config.yaml
model: "image classifier"
dataset: "procedural textures in two colours, tilted and lit"
train_examples: 195000
image_size: 32
crop_scale_min: 1
horizontal_flip: true
color_jitter: 0.2
targets: ["pattern", "ground colour", "pattern colour"]
num_classes: [31, 12, 12]
arch: "coatnet"
norm: "rmsnorm"
norm_position: "pre"
hidden_act: "swiglu"
mlp_ratio: 2.67
head_dim: 64
fused_qkv: false
qk_norm: false
parallel_block: false
inner_norm: false
moe: "soft"
num_experts: 8
moe_every: 2
expert_mlp_ratio: 2
slots_per_expert: 2
shared_expert: false
patch_size: [2, 2]
depths: [4, 7, 4]
widths: [96, 192, 384]
mixing: "cutmix"
loss: "cross_entropy"
residual_init: "none"
optimizer: "muon"
muon_scale: "match_rms_adamw"
learning_rate: 0.0039
momentum: 0.95
nesterov: false
orthogonalizer: "newton_schulz_5"
adamw_lr_other_params: 0.0018
ema_decay: 0.99
max_steps: 7300
batch_size: 256
epochs: 9.6
lr_schedule: "wsd_sqrt"
decay_fraction: 0.4
final_lr_fraction: 0.1
warmup_steps: 730
weight_decay: 0.06
adamw_weight_decay_other_params: 0
Rows from block 10, named by matrix and row number. Each number is 500 + 25 x the weight over the matrix's rms, rounded and kept within 0 to 999. All counts start at 0. Numbers have three digits each.
# fc1: squeeze-excite reduce (model.blocks.10.se.fc1.weight, 48x768), inputs 0-85
fc1.0:491531488495457499515514486505501513487496537489513493485500483508498508479500453507496474503508507483498509545412463507489491482496559487478432501492496505523481515517502475511478496482499538507495507560533518501503487521496518506413524510473504495490519508
fc1.1:491499520497513490516493497494484498511489447489501495480504498474492486485467615493501493500499504502514506441479522470494491499500465494556382496512483503475474487494527494523486498481515507487500497533466500479484498489498516497544455506458513479512490478
fc1.2:487518529504489524599533499497489515511499393524487494501497524531500574490494516510509486490500517500496509553463510549500494526497570499508571500516495496484476506490509551455500500489542499502497496490534488489530482490509511505405560515486523490496499462
fc1.3:499493512488504490495495498503494486491500489492498494498500489496497465490497469504490482497494502499501504488509484497497500504506510495490508501500492490473498500488499501498489498494501497498504496508493505497463503504497487494504485496480495500500495508
fc1.4:492511487494485514498500514512511487550501499547494501773520515494492564522531523502477530508494502526497480505478489529509491498503499493479485477502510512549485508551468524487491497495503501510490505545484501519526502493501529480558497506545486496496505473
fc1.5:501477392493428495538493500495494470486492483507492495542482498496505498511506526486486500488503500487502521435453462515477491509492490510519451504483513534497540502491499571459440502508494498494496504472453505505580518482493472500506495478500510466509496485
fc1.6:499528512502506521528489490507488508508500477517491491486487489470497486563554498510514472496500510525503508585537494582495495518490508495480534499474484513517472497463495592465493486523498490506474500489526482542489479468494494503633450495427529491495488506
fc1.7:502507532505500497511485500498492500486497597501473508504489493504494482529523500490499486498512489500495499544509486431501492485493511483473485486517497487465502508492459510481503499489470461475505489486510484515516504475491447506559469495486494490495499548
fc1.8:512530493490493487495496502497506515578499634465505503653493501472486507520497431507497480496498490486499473503471502477494507509502526492533508491494494494528462476527457574488457515498495505491475500453521484497495482476513452492471574504490491495486510497
fc1.9:496508458496489499465501498508528495504507425483494501518524508468500461542543515496489484500507495530496516456461502532499483490494455507540460502514506485470513511500538487526487482510526516500512498495498482512501506517494606475535485507485497501499502501
fc1.10:504479511490499507454486496500499487517490519502510509549513519505499485487508516502512434495505489495505500490480480476478492493476451490533498504481503501509502489524532472492439500510526492495487491485522501519490489488484520480473468502506493485492495512
fc1.11:492502455485495496479494503497487492487487548517492496466482510495512453509492544509497469492496480483480499475508500470486496476482495492477475493492484507500495480470503534483522488505468464488502490476516497484519495489488493497456514489477480494498495491
fc1.12:489485490505490501493511483495493490462504480492494498446497505489502421498493542494507499497509493479498499447455497478514502501487470496523519495490492482525571492512467498497486488492508477495513501492478496499479514488502483514489490498481504477507497473
fc1.13:501497503496497499496504496498497500504500490499503497498499506492497496500497489503496494498498500494501496485490499497494504499498501498499489498503494502496504496493498500499498503500505501505503502495494502497490496500491485504497500502500500496494502494
fc1.14:516478513493500486466503490489501503517500515526499473475490490510492492513494507514481464501513498530497499481542511521491506502516496499478438492518486488494509476506555536477498496493477497490485495504487506502543496469496472484466495507433496487506519510
fc1.15:510513527512548495497503513494495501466496531514505495494483471493501527501521507510503477488495489494496491553641490496489497505500531490473431508477507498558505489474502547503503501500512488499496500597533508507578499512499682523610529506471508482491502471
fc1.16:502516493495512502509486499492501475499499481496499501496508491492500486484480479481499472510488508516500497533494501508507499506488489489502467506502501492501501495506514498511511475500503504486498505503489499479494492505503496506502496493495495497493492510
fc1.17:506503487492507508536503512503502477571494475478504500471498493506493519500498508509501564490503517491505485520468486492505498508509501494465515481485492489473428512499491519484512498498489495504483489441500495486526471501510484519461484504527485487498501485
fc1.18:509497431488483500503502496497500501479493456470488517518489511468489508485509447510483526495505495494505504580491513429491508519495485494448447496503494513460484476459472446481466496492505479488506488498470487508507468507483445490502547501516493495499548487
fc1.19:510476563475491484453487503501502486463488502492496498501476521486487463485483525510488520487491491495491492561451536521492496492491463485485534508515511492491485496520480464513514506470481475496487500505487485509521481480485491484467502493474493478492485504
fc1.20:500486528494483482485480492492485490512489414514494496491482473511502513500481541517499482507494511463496492524548481513489501492492558494405405483501500495486513492454462473477484479495450504511497511581494478499525491496492448529452467502457501502503501494
fc1.21:502498495499505498503501496500504496494499501506497498499497493500499497501500502499495491502499497501501498499501508494501501500501504497491505497505503497504498494497499508497501500502501494499493497501503497505506497501499502500492500504479496505503499491
fc1.22:498489510522482511459491482509498518519505464487510499477496495480503506540524513491501503503487505527485506501447468505496501503503522514489550501505517503492497485479512477485476507505499490504501501515495514513471492503493446497510517502514515494497482515
fc1.23:500501490500495494505497500499502494476500485510502495495495506503496492507491487498483487501498500500495504505488497483498505496488487491508513498498490496498507499501520486508482497496492501498497498512501493490500503504499515492502498504495502496494513511
fc1.24:499509544499476504526509498505501493464505457477493490520488519505506504498508530505493480500503488510500477513475512467488482499509516500503520495541504487510492495551515503485484497488496490506496485496500497508470511475503474504480462498446504498502500505
fc1.25:482520448499485498460502493502482506467490520498489475505487465480494466487507498504500506491495499475499505554472470530477493482486516502433536498475493483520487489498494530473527499502506508502504505516518469491496499514495451508476479489460490494485523495
fc1.26:515495492489521471516499483489491503560499524523478501487495507471511539500508496492486461512499508507503485482558506450491502511509495493519633493512483513519520475533510473462503496476513511491501493489487508500508505487491511495468505505470500489476516527
fc1.27:491512484497497499499494493490494486497499491496509486505515483522501543481503469487490486493495495481492510386465544544477493503492494507471476487509476491474501493510537524486539502480541519507496502466505520513494508500497501507398520499480508510506492491
fc1.28:490474510508475512528494496485494484489494461479498475485495510495489476539503535492480498511505488499498510471474449498476482479502489498497521493498499484511502503463511430492472501537499515485478499486510483489460506496495682496471481485491485487498479509
fc1.29:498513444503494497510506509498508499502492432443496512485499514497500431505468515509492568501504493504500519501470505471501500475511536490513516499509505489496507501489452513492510497490535493499504491499494497475490506477501483504489505497491507483501512476
fc1.30:486487456491483500483498507497505512494488480498488499520505490504496498502486465483494500503508503499497504518472478466507495501500510496489522501498496496509480478495485509505473499521498499490500499490496499498481481476498491501462484491512503481489498505
fc1.31:508500521503487501484510492501497500463500356487503499477503448495507456516498463521488492505507504500497490619461473511510491497494513492494509516509491501534522477515470495490532502518508492499489504478536500501623482561512430483526562496491506493506541479
fc1.32:496486488509500503503495486498496496475498488507506507513488502506498506486495460501506527497489492499502501569501454388497503491490488499514485489507483489525481497530483508501519486479475476491485496545505497511488479509491448492502516497520501495514500516
fc1.33:510500522513495487544511523503503514504519530534510494565523517508513504494495508515521520507507515486505518466446497525513517513514502511581490510514509509485524529495509489527524503496504522521510510507536533533454520526507421518444485512532512509507514495
fc1.34:498487513498474499463502489500511483516497471495508489605480502498489469480519497499488516485497506501490488528470499458510496484498470503497557483449498476494500489477432528491471509487490519484490498512482495471459473506500534508423546489531505470497491505
fc1.35:484511466510486501505494494488500496513496468507484495473482489495485468499512477492490453494487500491491490441513503508505495483505491496489484494482493491501496512532523508491487512496505492507507502461499495481463507477500494482456494514473512494493479471
fc1.36:504496446517502495499517495506501494493496560512483503460508519491499512493485496502511503483503495504499499488509520613497485499486477504521509498529500498473422496493499494497494488504495481505491501489524505512518479501493472494491511502504504491500498458
fc1.37:502527500488501496509509514496511493501501480519504495512499477494496564485468535509491464490499519483508520540523521503503508497491499507490479492480497509500488508519512505500501496480488526493501504485493521516520509484492489492492497505534500510484476487
fc1.38:489480503486488488485505498502508509512491541514508497507508489476508481491518508511486483496491489490490495486504482476486496499506502474479491492501503501509486509497467486492536505486492477484507498507506529494501492520501475514506473506513511502497499520
fc1.39:498499496501499502499502505498502506489496482489499490511489504492501496494496502502498490500494502498500496508512482476492496501487506495505505503502489497488478503519504495505500499491509501490498496514499499505492494489505492500476495505488501493499498511
fc1.40:491490487510523485451492507501482495489501577500502492493493472502500525441471527491498494495493506483503506446463461464498495505497464498466500490498485478499506487480477496519501493516493506500488504425487463478479478526495464516439558495447496500504507489
fc1.41:496498464495480505498494517495503495445500485546496476424488508473494433517493482489489474481495491499506508501537461516499490462496532486506403496481478486506477499501454483501537484479487490485501497506482482510546488482497498500516475493611496497505475470
fc1.42:503506416492487515520501506498494493458502488491501480469495519501490482512533473510490515493497499505494519559509499505490489508496535517493457496511506495592546508502499558479489485491497509516486492502521528490553496510512508502439535501485496507496516479
fc1.43:487482527502538491524501489478507513481502488489485495453508498492498465500492465481489518499507512479494509377507488488497506494497489491445447493484502489514537510443456476500514502503483493498507503446489514505423476483501492501447516495456512504501467487
fc1.44:506502519507461512574478513483504499504499602494500506507488515485492484506485532479496446492502520511504505434463488538490495494495539493482401492510492512511478506501454531465487504491532485504484493519479514495475503500496475489467456504431499507499507448
fc1.45:493500493489489493496489499495499500497499495499506515519487502496490505507500512492494475497498508513494501493513518491486494490493492481498490495495504488498521504491476492505508497492497494498497499505505518495507499502489488502496470486505498498510490514
fc1.46:517516501482515498483497497495500490489500644527490511533511493509500490475504477501489528491508508495508494540628484480496493490510540491487460494495493499491532503514493460483526499502494502508503501474506482532475497484505433492477548508479503494493507484
fc1.47:491525510508504518537500504494510493502495572491499515435482503493504501498510522495500574502503495481504495466510481540510502504499520495490474497481509508542496514504505487515488495474478517496491502511499521516541497502498540482466527502488502494500519489